{
  "model": "contrastive image-text model",
  "train_examples": 22605,
  "color_jitter": 0.1,
  "vocab_size": 62,
  "encoder_arch": "resnext",
  "encoder_norm": "batchnorm",
  "encoder_kernel_size": 3,
  "text_encoder_layers": 8,
  "text_encoder_norm": "rmsnorm",
  "text_encoder_parallel_block": false,
  "text_encoder_positions": "rope",
  "beta1": 0.95,
  "max_precond_dim": 1024,
  "adamw_lr_other_params": 0.0013,
  "epochs": 21.5
}
Rows from block 4 of the text encoder, named by matrix and row number. Rows with one number belong to one neuron. Each number is 128 + 24 x the weight over its row's rms, rounded and kept within 0 to 255. All counts start at 0. Numbers have three digits each.
# fc1: MLP up (text_encoder.blocks.4.mlp.fc1.weight, 512x128), inputs 0-63
# fc2: MLP down (text_encoder.blocks.4.mlp.fc2.weight, 128x512, transposed), outputs 0-63
fc1.233:115112169102081108127127113115159110181120132159150120127165117122126131132123140178172157158092154159141139149162164133082118129154093142136128138133162167110146151141139137144152107104114127
fc1.234:111132105135161150167114115120111121166143129159123130136110112141140185128084127113132156100192110175100104159119138118112123132123085132116138090088102100173115124122095163159139098138124123
fc1.235:107145160076139139095130113114149118139137156117164161164151171120166102127128107093083141119117131129126157140134102150107129122152136163152136119136084136126104118124144152109132082143126124
fc1.236:138119134147130175133161142122095116128139114156145155116122143074139115154110146129107106127132101144130124128163103122125121095186132122139153125098110144166133144143164138143122116113147113
fc1.237:171132125100128083154113114167142087126125129135117123136145084073108153137118106109119183120116186164099105123075101168144103098118129125100132161111083123113163095118134135149124125096124138
fc1.238:187147111132096089152080144134146129150075133110114145123132139129128133145107068142121110156141130111111115089085164160099116094144147159065121109120120136126107073109150134152155106148096104
fc1.239:138132113099155169135098114086163139143188121165140118134167134136130147138150139060154102154092126134164135152090126139103112115151113138129124148123099129135074138155108129100073145130122162
fc1.240:174162160146086100180116126150144148118123107148143152120139108102095114125118156120169135151116142116112143146124171089095094123104138132089121093139146141146140091133135107073125139151082072
fc1.241:131112099154116146089147164121109179102176134167189106126088125093153141109108128156100089089180137133120090133114138097150150113135116140125095147121131145152108066116122118137141126118155149
fc1.242:104096080078133130119116109075092166084139135141119134140103154153149100136135117140113109122117134117124121093154172127141133133108119143156131109134127071143144143112127116111117154147130141
fc1.243:103089115122110133130090141142134165146089135112133159131103126099096103133138111090136099148146112179120150138134161145098117123115125081086129112138128098204146142156079113149149189126092109
fc1.244:135122077123116141134132155160132145137141104169105125173116118104136098172108159118124113203128106122122130098153135117159113144152074129122149115130179150124158123159096134100143131092070163
fc1.245:118129067159099127128173143128138107127149105143107131129128116128134148145147151141072167136110123114165113130137129147146173090100083135122115157143122111093133151113129113140100177138119131
fc1.246:129143118139159124142144138157108141164120136075110148149118123152112119148085165118137100108130112078106095087144113124137143145182111122138142115103144119136125144141168147117123160140128141
fc1.247:075159142124091102125129102149153138136125121135095144113105100126126087171077161175131113149108157121149140175160138088134163098137131123149124116139099168117107119123095143149121140174121154
fc1.248:159129111166185086140106111135138118140104115124179112152130118114117135102138132148144135132158145126156098113127141136116076113140147156122140115137115119077158131133117182139109127105138151
fc1.249:106118126140125136130140135123082167138169079156157134106125147131131098125109108148169135109142155096128115126189125168143085109103147128137129074128175116125128107114146131095133213103130140
fc1.250:130138175091151126115101138151109151109126143106158170144125134107147165123117051088170109142129117176135121157169170091144108146164124173120099137121094071139117088145130115125155125089147123
fc1.251:138138157084132136169143120141127131119101108107168148130154114127163133112116134139121108147121112132128094072085160136131143173167085164142141118119064118128123109156120108084140119131129108
fc1.252:120078148146151123082092126090115090150130108121090137108146104108113146135123117120143132073114113102145074125127169120114119118133088100129093121151122160100125110149148129137120126137119090
fc1.253:115125145093113130114124100138080134116082133130145107174085117147097152139099107158134150099147143122153129131142142163098110090120133124109145088174125089111157129105126142140184141147120131
fc1.254:140158164175155110123110163117107124157109110079146063126112107114147122132116119144146160128106135127126118148134103146098100148064103112119163112149110148118130088120156075129128138125140083
fc1.255:101165122115150147089129144099085127165111110102095084100119150118121110144176110147091127095138151112131119131119127150108110079145129089167119124100143180163107144098127109104137132091099115
fc1.256:105112115159126099108121105106144105144081156127119129117123080161094121136107172129138154150114127141143149128092151169094126164145140130130192106116109131100144165180100128114163133135138165
fc1.257:132155123129096114167125184120141134110107139106148154175106134130132123162168095137154111116139098113155116150100130147107100135116106137124156103128129123151154099088154104175131107121135107
fc1.258:143071126107094103169137136153168127085134126158159115128135169125123129135125135105151125070185131161105075105094173119158108111141098140137124171123135143144138130111155164114152103101115151
fc1.259:145152129154147140111119162120154127142136153147163158164074155103156158100133115117082179154122161140121085131116128146168111129163121128136087132102121175155109197129129124124150149113096131
fc1.260:093144121164106180145118142153091104115160158135127091105118157079151162093133157131132148178153183122133107141143104142142158125160090181104162102111109121120087109146139175122119168150126119
fc1.261:141136133111141125089115135127137116139169137157140126125135159126132190113161105135173127162085163160127134142134071082163116112121119108125150131109124113131126120122124136104096146136082138
fc1.262:114096076109126119113125136109162111124147131109138114114086090120109123130111138148148152179167114178138143148138099118132111119097076103156130169091132112127137141113117115112101125147149075
fc1.263:157139132070121157144104168092093092095082136099127153149120124144153111144131152128122184105143140146123095097149117118116094181131160121123152112142087172143097111157128107134093099129119097
fc1.264:132125121131142123137149126107185109139160154150146138135109072130151145089121121112113152125129114096118127115128165131165140122109140128111124162140068126135122208169084100110135163128135119
fc1.265:123113125131132148159130143163159112123148151127115132075118114147161107105067163146141160062082090100102097095140113127151143115126127119097133065119102143134116088140136101122154121114113136
fc1.266:085131103109141135165151118136087079130129145168121160132115168108165143125084116133112134110139093148131106105136111077150093138112093132148141108108150077152125104160093156141129101149139099
fc1.267:107127120110118131146117159135124142125131135113156107082120114085106054101139094140110099117146153088148153117134149151167105112119123133150090092123169089064140169116177112123146124127115129
fc1.268:111126112095119119172148124115136073129091100097103156151150153163147108189114155137110115102162088137154102096120132127152130088109116149146135101145122147105129125146136128149139140066120108
fc1.269:119125132159135100154124133078144120154121138172167129156109103163124161131124100108107113092100106124154109115154101167146111161103111129148120139144142114117120149087108140142163159166099113
fc1.270:100110130150119137085089148097114115143129105137136115108173128106165136115130111095123095155120147122141192137154136121099092175095096149184153132109111131111129131113132142135143162128124150
fc1.271:126122121125127136127154123125114142177107123133126148123104109109131102132095150155132141161128115132133128106159161157139131104172130114079127095128120126088124112126173141162117103177120135
fc1.272:174144126078139146147127130128135134164122130135125150127144140077123163131150089111112165093148109098118124131071105132118107114154088127156102128138101183146181130175164131164113178126158120
fc1.273:119092131129157099146144101128167121126146207150130127161095091143116140111108162110136139104123140147133090139143152130162149120105123175132130160184109140124143147093129130121145169148128086
fc1.274:123130109141137122143124092137100095132107121115129169132125127164140127093116125140142156131094163129166158135139146167118121161114162125126168106131138131093157140161130109126172150136150130
fc1.275:121086129134100157149124103098138073121117143116136179144130147126147127108142128106127120130133160142149157124111116111085123152113186145145124157095148166139128115158100161117122083124150125
fc1.276:118169125123070128093113110129117158143145163138137135181140172097099120141115088131105147125096130092161154060127117152122145146146152168122142130152063142128090145186077148128127104110100103
fc1.277:110112135089116168100158162110146147091143133123139109134122135126136109113124095134089124099112137108164115147116107097124109087167124166130119168100161116144131168096104170144137098093133092
fc1.278:169092120102125124112132109122128107145146166160106086129093149114141160107139095147118142111125115083153136146136090156175124159130170161104086167138132101080148119105103144137141130131133149
fc1.279:124133098151136135144149121150149135133114128127138131154071119124115134132113141167128130125178100156142118121152089126075117104162152107118143083143089158148119081135111127157097162152131111
fc1.280:157157153150091149136114155115130115118114084087198125070111134104087106121093117137141101115160139155144118097149132134130117141122107133127119125168141115087130064094140150113094072128147088
fc1.281:115147117109065134092091173137155113109101149141069108151127153130126153166090104157148129111142169125093131099146124130125131141114128101124148093087138078120156149129162075147105158136156158
fc1.282:152136178097154150139099102126161125128144135148122162121117119143158122111140093128156082155124155111098160150127123137173116107087116151140165124111101136144110148138078152090128142128134128
fc1.283:120138119100130146108088118125123097104157105145185132111140111113138194140115095125136109119163113076132112124102096088139139147112140194141077129128135114188100104131114158130130087172137122
fc1.284:138140113153149086141145146086085099105138123103163126111129126112109135150128099146143138104122154142118109185107168137156096127083119107112152072146147129122110105117167132146110111085140128
fc1.285:155155140145160139128145147146109135144128103181150170105172082126096137116113147130122164115147144118129136111142149100143102137128111116162127127139149094109138103144133129143129089125173073
fc1.286:112106154142135151101117104133138121156134122102121114130127179107142100095128139136132127156129070121094150145112182135154162161132114110125115139124111094154130121063147139113190115162118140
fc1.287:146136129144143126123184094106156155129120166109142139159110165094103137112135111134105128112124100160144149126147155149097079121116119128147124164118116109098123097136093144089145173095131161
fc1.288:109125128121141078089134129093104138161095139154159134166098119118109117115139122097120121136143127110143125126122087142118134166090083176120128127083149151177101145117095131167137104098097149
fc1.289:127128150144153129157133128158116087116163139136137150116149123109148117092147096112110143138119157137098133167104132176100080095084140119106096082115088182116160130124073138124148076126153108
fc1.290:120167136104180141126144134182115132115146140119073174152161156132127128189101134142142143143142092121109102152148103137121119105146110144085144083138171163161144122157130108174120141142129160
fc1.291:134146141135106078163137158125079086134123097139134134112156127116113135102095124118095134090153112165082130119148136115141148165132103106130149150181082101141141139161093135131127150111148104
fc1.292:158107124151124131153121127127150104116143135117099098134098156105116148108079113132156154100153153160138108155096091159110091109136142133143155098148093082142118094127140113086152099161158115
fc1.293:108166142136141143133098155123125091167111159135113123106107129139139107115123119165128158121170149128109140107122087121131149126121118131130138109131094159131112122112100153116160089155124114
fc1.294:151103103190098123160130106087079155160098120095132108143154137170120129101161132117143128114152116100103118091160122103120118116105106129115146108144102129164094126138146129142132137132090150
fc1.295:128128137130143101153178081164132131129151154172115086129135126094058107153145150120153111043154113167132125138149158113132093135106132083105130084134134123146146095111140122108112136148140125
fc1.296:131116157091140137134141149126145135145183128118123193126120135102144098176123144142165125166174144165109149122146108157180111132119118115113140124090164112130144088133123155124119124156073136
fc1.297:127106100155108094116111127108135097147138126099092150084128109126162120152150115159148159115139145147126097109144099103115110156124112135109132064118102193127122140142127139138143108134110147
fc1.298:116161101142177180129150151113179138136159130122144106167120125154130145155101149154135146146103143151145138124104153132107119125197125178117125121135159108099079103138128155156147102111153145
fc1.299:112095105151109131138125160098105147133130140118147120133125122148147086157105112156121111128119091148107171121089158105152138104142079129113107138123106126129104091094155132149157148114113101
fc1.300:149133134136126143119133090121122105141147157131160104160102122117111160082123152148141141107123130111162147117156108135093086112124141133122133078117159115096185152146128158094120157122161144
fc1.301:110159119169109101136064184120127153137111136081099106113124112058193139155158065133091135143152129134126112123105145134165123121121134140151119116131133158117112132151103123145149125120099150
fc1.302:109115144093147170154119180118135139147123123125116133139071135101163073107129141118146155143109133126141143133104131158139163123086139145091127151129107132105099158147147150118145054121114088
fc1.303:113095152105109124132161128135120133135100118187124130102098131134129128105117149119085109110119107161137112128130134126151123160156124161148089149161127123162113141127134118125138144131137107
fc1.304:111164114127115097148115104163114105148151087148168141143160129126105129108111095110155104085105125126086111190156144131109125109101110124118143137174101154139141120155106121108129091139170064
fc1.305:155156159156107098149106085093159158108114143159141106131141156097143129117101117133126143148159149132135123152143146165082060117154111147096105137121091122125119097137097103143134133100113114
fc1.306:180123127123146151141096122112107129152145112089105137114114130158138149161122100108160194134132137171122136148171134104109113171138148162180149110121097142113143100115124117153124098088144089
fc1.307:140131154119156117153128135114086083169129115113113138066150139130150126145139130133113124153116176132096145100141160099109123114150122112142090144129104178155122111154142142141129088134167096
fc1.308:166159107144095143083118150134125132166186142132152095161123129113142119170163129108087141138075121150113156134147101117112134143127151117155138130113136141117109145172141112064106150163123102
fc1.309:175148137140125109150128144134119147105148105139108048111075166145113110128141143132169097122141052137153136168163098123113125164134123118123136103134111118124101117125094137151071127133100156
fc1.310:134104155116150131130153120110123170120104117172147140115111147123141161163119131132130082140110109151119138153145171116127117117153086109145078141112128099122125085103180122146143146120142151
fc1.311:143112118128143129128140166103178097086139136146101169156161148113119090169112126109132144081103113159137124137112142143110160135120143064144104112091120128132073104165151131138121126150126145
fc1.312:126093124108124130151121116120143111091192114158129155094130152151080063143133083147172109145167168111092133126122154133115118130128129093106147092091142127128137140125139141142149170120117089
fc1.313:105187113091128148109135166089123142129110139070121130133106156155086146122140123147155149120132116149142090101160112144147135087130106112122100141136127102117140141140136151177117171139086162
fc1.314:137137165131107109164120145145178121127158125124136145135119113158118137110118151114168099142129085118127141102101114098138124135145122127183132120159105160116071164127149093123123136156111110
fc1.315:083106111082114112137167180119117142150117119193147094126163114121148123113131124110131143112157147121099142134144131108130071155122150085126150152094142140156153107136103122160113110121130082
fc1.316:125123126104089110185147115100090117148123097137126167178132086159157134113125141161141159149129172110137101149177126083136127108104153145105087144158133134103151149129090132130132132137081123
fc1.317:114091152123104140129140126147124086137186169131104150126125176104120131131101134120157110134197129145135154123118137114125086110167089133097133114151108108167121101126177140168125094161114097
fc1.318:138166129133133175148141142122144125116117100139096136111126133119160123134153115127114125103129128097123157158139153123132121144165073132155121140093109123096142089142126172103118151053140160
fc1.319:147136174139160139115108128153118147109116091141119113166098139130105133094104142117142115168153092133121138087115162154160130118132111117111121085141136130162123123137131143130111132104098118
fc1.320:141138098154112129148163157139122135146122125092145126102103114138133140108072109159148108120130099178135103139112069116132089080131103111104106150095107119141144115119111142109115097120160114
fc1.321:109134139116134097150142113127082126070110122151098084117139158104153090103167138116113107127154143114153084162097169126184087137135147125125150100129138145141144131145156178105148127165154121
fc1.322:135132110086076120079105170149105093126135101127093129136102123111133115136138081135115113132125131148108122153169190128116147098150154087138120141147095078168134142144155133143129126100146112
fc1.323:137121111146125155141174142122129141157129132169167106126107136111153142145135101131112132142101134134128197141136140125141113111106117104169112169128146115114137179150152111142150122157164099
fc1.324:132095115110136102108124114094135143108114138155151112137136074081105101111160096113128118108138101106160122137174088156155120127138114145125102126130156132098112131093121119149155133144098136
fc1.325:085176147102123148102137137115141147102144152153115085134135145137127148119152097118142128110134089126162090124149108127126113137111129169140136128096094125169123153152148166171173103132114098
fc1.326:127091152111133118117139139114147092122125104104113135120149071132106128093093113137109160151113107137144115137137122155151136144139155156140145133168102135142119148124152160125153135162102158
fc1.327:132145137113106136101143118110144139122102139146086090081133084113115087133145132160127080164165091156116138142141117112158130137110131137129158115119104135148133125139165072134119142127118108
fc1.328:128120096148128100117125143126150123121144077128154163132119130069145098122158094115134144105159084163149119124150103131146139125096112137149093108110125149134131134142092122132141115127168103
fc1.329:109091137088122147151128118089101142128109126120152133130169139161170142136127145149092137170187126057128133154103136093138113139139116097173074151106134132101128134160140133162133149070150131
fc2.233:199131161166113114097129117083108107150143152150132164118116117136132095118101146147148137135153150106105110114120111076153135123114141137107131123137115065161158127151098142104091115115082146
fc2.234:178096120132089071107145107107135122116148117100124105096135120138125107124168141161126118155117145081117177107117118114166133108145171141117151154130162166103159150155138130103130183107130133
fc2.235:126131116122175105135144156144108159137092138116115119099095114165149109137100151158195098122110173129115086137137163132105108159119143091120079144168160104136104159146143107132126116108092159
fc2.236:149134158173091084139099135119114116106126122124072118135104138113084145088100117125086118133185138135138149156103163118145128124090105157149093146148132108092082112129118163111115173128154136
fc2.237:093155132103099218132129102118125135116161147134123126133137166154155113136172143158137106059096118123124119108157143110123181113130112110136148120169179109134135160117120120132142116153146133
fc2.238:069110140159131139091174157117100157106129108146119110108112107130112116114159150099156123116102115164129133162121154115150171138079094108140121136141153140129119163137133103080155137132185120
fc2.239:136115098106115120185114123150111129132134118115114115114112133134126133148140128194149126113087167155124149123098138116140146121132138088128098124123144151118107174144057124104096112114143134
fc2.240:090120124121136159132145171064148120089120109128105089085150122127133118128117097139111107110147136142112171100144139148165155122119077133167111187129119154118150188132153138091109117133110164
fc2.241:142142155150149173141088092135139135136104145153091152116168138096106094158140130120121132127117132149108144143164087155142140116093131106149097114130124108127136153151108114115120156104099156
fc2.242:124184145121151120106170159109117120137123118093173112110159141116085172133147130127163128178135162111094103139108087103130097101125152111101095127152157121121145132183144112130146101100121148
fc2.243:166154156118133125158094137116138105123128151129108077155145101156184122158143191129159118111119105107148116131135096125162161089152137130179150179061108107123106143082141125128110103093150154
fc2.244:133148176113128142099131091081146121122094136069139157134142125148144176093123115119145126129091178140168132126096133119077148109132130131126107166107102127136128144109111104117114128157170106
fc2.245:156145164079170110104151110099141139110144136187129167101082159140112119140136088095154114169109164144104099145124129150121086162143130147127159114126099108162143135117128125108142095092123119
fc2.246:140092121121103134109104110116125151133159129137109137172118183141161130119153155137123150155162158185139146169110121153085137118152097147101091099175111109097153115091119111146112082093058141
fc2.247:214119111149144114110106142115096104113176111144171103108134149101073159115140128114142134109121127146117129102109106175143117122105146135116131155160149098145173087095137140123148141086116097
fc2.248:113101131089048169131136142166120131118143110103133105148146145146121109183144128113110130131114087117107137187127094135142153147119138073156115123153141134152124129119156127142162135146137144
fc2.249:128148134106135134149080155158130108105099136117083104137110145111135141162116147139095153154124123107129105142093079065145125132124106101155132156174082140151117170152138127144116051143106130
fc2.250:132111093160117116150174099149109076124156136117113114130134120152089115131137191126121143123130130092117138111120066132126160144134186122156147119135150181112125142117142135103127111152136162
fc2.251:159113074137108124134118162087116119125119171125108114174125165091161155132103133111143151110149125166135121170127123101115150106070135090158070128142135128119137175134123155153123115112109136
fc2.252:107143122145116096147171110132109152088140185163174141139129138141142124101144091155114113146123135138140153147126089150139113145124130130137159151113076151180111171141125135107116146154136138
fc2.253:164099097141091146097138141116124154107147167122128111137161153154099116174175109152166150167110104126119124141119132073137127115137099110134157138118171144095106125100140082130107127154116123
fc2.254:110149126068154129157124073118155128092122142141164166173125169145096087154168136124090105120090132129116131114124176115166106109152122146143132151148166118149109134133141171109129140133176166
fc2.255:152123130108159102147141091121118111090124157122142111118102116122154152102104156120127099143136110154163156126110127092136164131125120146126171154151108120087147116130149133117113128140143078
fc2.256:135136106113179115109104171128141163132136115135156119128133171145147128117077095118118111127155092126158109140152127132119144110136126109160120143093147107110084148110153143080115131046146141
fc2.257:156089147107187106165124106123145121117130129086156083103135138133125136135146128150098175136113154109123165121146159114148115119138114081116101143157139153103110138139103144049131122122137130
fc2.258:127170182130129142175108144115162110170063134129125135125161095115176112139068149151135172160102114140168122123145136139126136132141151094151170115114118083126102157105133099125107159145153071
fc2.259:127128129144099129116132104086141126095162115085110094083140090151146130129144167110137108072153141124112135150125128123105142151083102123101176109147144126144141080156108145130122092152164163
fc2.260:116143119115149107116124120067132122130114107151103134164144125146106091077153112051135093097137120135127140141096142140140171158151108156132163100103104165167124120134121098169133118144162136
fc2.261:137139120123126149149131131125146144157137134097087123122131090121151144135155132078140111084120109095116115099084158142120143137122131162137096120162124165117149186128078087140154127119113149
fc2.262:124131192156129121154090152110133118129098140146174112157152200139150162175136141111106131111107114112105076140133144134141092143138155114096122129152130081131170121140142140113145147105108146
fc2.263:157092118113150137128123112107102149140117167135140116139120107111147164124154127110199140095166108109111115093093131085149136119139113154149101116129118126119098187128129120135135163102145139
fc2.264:133153095113103144151161096146143087103133129113089126132146145135107105113118122099119112101135161204162085133118129131087135128150050108136121070081133097148127099108146136115100132142140142
fc2.265:138110131125157122110126102161144171096125098144139095098112119092120152154151119148164096108135193121090129162103161101130121111091139111141126168134141100116142166125110147146115110126135122
fc2.266:141114132144102135111091115117161169093158116119172076145137113148082080093181108116131120111102154097137139175100130168128155117151170110104098124152101151127142093096150116107113114112132094
fc2.267:158145137126119128107157118132110172081126134152171099142136154123135122104110112126128128143106129134118125123148159144138138096108137124133132093131116146124104138112163093118104170076178140
fc2.268:121162154141128113131061138085135129146141150098156099108094113131096132116130138122165137199090139092138101141069128134100094148152144135155095155146142132151132170136091118127149102162120103
fc2.269:155183115081083133138141119189166123139160129087120122119193142132154122141153111181128135144123139138134124141108140127120168134150133084116132094124105084115136132147131137091060119117151107
fc2.270:141141127150132144167170139107135125094142106137084161139140131159115144136131110128124175119143119154136123158141156153133105129121164137107130153141159139112067077141113126150121106124130121
fc2.271:119126125139120167105125139112141156128111133125103135137132141147125147119115102129137114130134143143091101176107114138108188149090126186134063128161089135095099150155057098137114098114123125
fc2.272:116100124120121133128128147115114123122123126125160137167092143145137093154108152140112132131084144148104091119188100123138141113113152124155151128134096079143139158117095126125139079147142179
fc2.273:154133135150063125151098136153141130112104146101135102151172098121132109179089111104158155095129116177142129087117138143113169150144118122119126164065137096151144113112105101111121133114120111
fc2.274:135083141120121126137143177112098133093096154112131105157122150162094138108116146089119117104160137115129155154100117128152171122140181161155094098154142186135111095110158136128163118093115140
fc2.275:130101106111158110146147151118082148156134140162134103142151122095116135151083125132128122097123126131091072132131148114151097145127141121101128127134179123138132179114111124133148179124098128
fc2.276:150075135148134113153132172128166126155132141092101107116149091171147109133100176086115140157191121092117058142121105107134161134120116136114141143161147126131159148143151149148126087126169138
fc2.277:139161129166138132137117092112123112112099123161119113091109115135121143181122140118123116165129114140142120131102160083126104109090099102126133080172137142115145118133172057061166132170139085
fc2.278:067148114149120115134134129128184124127132137093120145127164108069131094131110145100111110151134151140146148139132200067122102125125135096141153100126086138154117164146134151142123095138134134
fc2.279:129113124118154153132126174120077163104102117099104128149161103085088123151134076082143110095105181124112101128134158111145183140087132126101162145138132152111130141108107129120148098146118152
fc2.280:148110127104130087159137134150121126126130122181088083152099135133155071143111119111093149116107080099167146147115148102124096101132135082132091115084108125142128120177155110132126161121131176
fc2.281:104129155149153154115159119093102123120162122108161126130111111138077173125158150112094132156136134118122106130146150138140149096109122150087099181169114130169112135126106177094144103178116119
fc2.282:124116091151117117131127168144073096134157129124120106115135132125145101129135131127138181098135114205132121125110151148093179121152101105155090111139139124144134144106118122158140083088120144
fc2.283:137130149161114107179124116131145101147125090111102115104104145144091077129161138140130146155118134186164096126136135115147132135111112145095109102112154169095138153129133123102151193153132096
fc2.284:127122126060133149136132133167159150155139145135133117103131102123123076118110121144095116131122116085118122112199126173140089133113098130131117162134100157150133111115119145098131118174105135
fc2.285:095114109115118115123153103115094127078123160125118094148105160129131066128120130135104070118151136120130146168149118127134122094151153102125134116172114166142125127135146150128119174108108148
fc2.286:159126138127113143126137145100150116146119145127155139115125106157113111126098120112072113145183122165127123103139114111122101114158111132155178109132172187091119177113159113146112187083104155
fc2.287:133134145109139105117155101150171140131105136111106131192106117188128094140132113150122119138154104141110131102138114118141137147120104130088177134193115099119126157116095146118111130142081188
fc2.288:143139112105100161146121122200118120100125137108119152135167102130113122134087139146109116110134162124128163114149131100103155117131175107133109121176100095088186122129149118143151114142142101
fc2.289:120150115151078137127121125145120146099174169115123135109157128110112149129172131147148122140145112146137130098139135126145184124097132134157120155103175077150121109159130121151123160118121144
fc2.290:099158110145087100089141098122143147151138125108136119147124127157127119089103141141124103115131130150129175128119132088108170146116136109167156136133043096100124155133134138114095079129120147
fc2.291:111157154140139192117104094111154141113136126121141101136067164127155088149137143144119112113123169120159104114109138138120114107133121157120091103107174155160119150135161116143120121143100119
fc2.292:104128124163153134138141163155105138078097135108176139136131100119143171118130136111099092091146106092142138137158162099147138156149088119149129134122153164120144151148108157140092141138076084
fc2.293:154072097096142135113135109112086190124155113113120125148110131151120084137154123097129113108108115149142097174167150133131143142147146141130144114118140161131109111179153145127118169128106138
fc2.294:106134144062157173145110140162118112087145107148133154124142126093124134138151136151158128129134139163092152153138154141118133132117141132120109137154132142090110100093098113113141116098160110
fc2.295:168121118140116130115149146118146114112122133116152152122133116132146135109125094143126171156130155105146129115153150103121169117108089174130140149126149113121114119121145109144102080103136196
fc2.296:087154107110134170125118115165125140153080121178121081124115110095127127124136111068143131095140117125176128137112144097068150134115124108154105161117123181100095127156127118163104136123146137
fc2.297:161131114097130126145137127142114135129157122161150151131163106135118146080154097129117102125132138137123161121119143154153162145160153186146099113124146121132132129123131120123186167142119124
fc2.298:100102143106140114111124134127136105118097124128098105119117156097101134116100109091094174119139122107127136106138090169090130127111131068137124119096077115159138110167121120128144119123144087
fc2.299:133119155093112105117112051159098130162124143122103131126123114107129158147105134096127144136171068087161126137105104119162089147115120104107146090151105107129092125106110138120119161123127164
fc2.300:135111181144094140074149125078150133154103187129165128127120108135121104125127126115139152098111084139176153111133151133110122124119144143180133109109111081103122116120131150139174160144154119
fc2.301:174090176122135126160140058115136132100132097142149156139124118197112115083120149146147109123109120094140132132142123173107124122143126117115139114136097132103124118116106132123137143130156111
fc2.302:137103112153172117104170084136098156095112134137136089129132113103073099146110120104142115107118157099142098129129139172154129156147111145121123101131117168122100084125138122150086126112146114
fc2.303:173140152136130158142099117129139096166153102126091127130149137113115119151090093115146146099130126160150152157100102112147168108075117132135144124133132152116138072143087123100108169149143161
fc2.304:121119148137149138135147159133126149080150134110093079103115122125133122104158146168068114139159165114134141142119133117148111138138127159103113100132164128130149104138136127143115132129108149
fc2.305:128139112123145147115149167131108120124143124084108159168097120178122159125129128125088123078122106137107141102148099110152138163121081098147132092138113117165106155135125174140140100162131176
fc2.306:031104122119140075116142115135069110058086140137136124108122103126132142137120144157116139113131126134146132110169105125134105119108141098147083115144116092169071119149143115137114148147117144
fc2.307:104142118136096147109120103130162083165112135115127143174121120176155090124109157125133128076143100126134084158085103138115106109146134130102176120152122067102159135134119161132125161108084120
fc2.308:095096145136147135133088146106161111130083120141075152089164116170134157097104165124117106118149090119172136123088126115139145113148069125074100149102139144139133119131129148126145106132168155
fc2.309:124139112133158149124121130085154145142109144120116141127179100104149154114140124128077135161128167099089101113076188170133131108128106120118157130131169151114119122136104143106138121157161117
fc2.310:133155107108105149086108137138114102173097138104110121121123071103134155131126102141151161148145094122135155081126097093134105129112162126140148126172127125134133113087114109105131137122137133
fc2.311:132154153135130127133118123139119142163098087159118099120093137141126154112100164106122130150124130126116124093128158128115154128112131184111137151163132145161140133135127143089117116126128102
fc2.312:087151133133107107144094154097122125162108113090164114128122132149151191135144150122105113117102116122144117127127116096112139110097121171127105159116123125106129151127125127107139075160093185
fc2.313:119111082103152140118094133151158164130120166162146117139153111123150106165155124104075116162138176106122109121125107093124155173124146138122137134116090137172149104139156091114148115123177130
fc2.314:123151094123102151162116118085116118165117127132101106133151135092145132125117114160097141114134134119107127154128169149129129136115096131084108129084130124130171086115118191080130132105135150
fc2.315:143140117151147127143116105141119126116133148080124121160085140133090108125108091143148129134141112112150127052118134140122144120130140168102139125144090154084102140126160128127151123118082137
fc2.316:193154085127105121110164136160099110135121127133107161101193107115145141115143142140093084096165125119085131127132141120106129138117109172143182133126109167136149113132100085127122155136113123
fc2.317:174123143140092111130103126118096168126097118115140111148093090106146163126125120170103156117118142151082107107146112124148151113126140096159140168143145147123114161126097123100119138098143119
fc2.318:177123128106178147139129127098133131134139119117138170146121142170121134082146111154122136160108111108077153102122105151166126104090125160111127110155144094128064155166109143148101107151124164
fc2.319:117137094139096142141150167085126138137136187105114098148135126149145133138088118135079112130091115109108124155105122131124148155157110162113122116137093127112090114133106148113104080174152123
fc2.320:103086155164125100119108118163167102105148137171136137154135112113136112122162137122131127137127147085144121152124178140173096167125109131145157145148122120126113142136156140123141146127096127
fc2.321:137086138149109172137116170122129101145141133102158173137112113133128177141097137183124130113150145161126170120137128138129167122136094158145117116149111169134112144139136083165085129102103129
fc2.322:138157151161158137138142095109139143133162158107156104104129129168110132131069180075173117106132174130135116150144080133106107129102121136139110096091162133108134117138116166131115160132142134
fc2.323:123137153109110103106093087146150102088143122102067138150147120155122114128102142156130127114170114109120064128116128164150095161161149118074116088142104105113110110081156126097077125110091138
fc2.324:153113148138114100139169118114161122119149139131131117156076111092169126109154077106102083120128160112162140110106153119110129117126132155121133104128140102116111147137126115105141144108082103
fc2.325:152109089119131124111108076126137134170160129081161149116113158132112179130115114128103146175117160100151148120113104112119160126094160105060117122153084148092124086133138099094133151117122123
fc2.326:138137091170110132113110181159105130127133142176136174127135158113148121109125120151111053123146135101158149127113120117107178137096100096169147133144153158112085130125109143113151130106127160
fc2.327:169123133162144143122125097128110148159172111142149141160107119144106133105069159099114157100116161098093125139144121142148116148147115140112125133151148121081102123096123198114127164099130170
fc2.328:167135112126103161187118091147131138109108087118130123150144160124136115077111136170087091128123105094137117119119166107114141144126165148077117125070142112085102140134118162110131133163124142
fc2.329:122142072146134150150105164124099156164115092102111130132137115142114129131140100174195148107138095165111114139157128142095117117154129109138146131129089111161187116140092148129134108177097120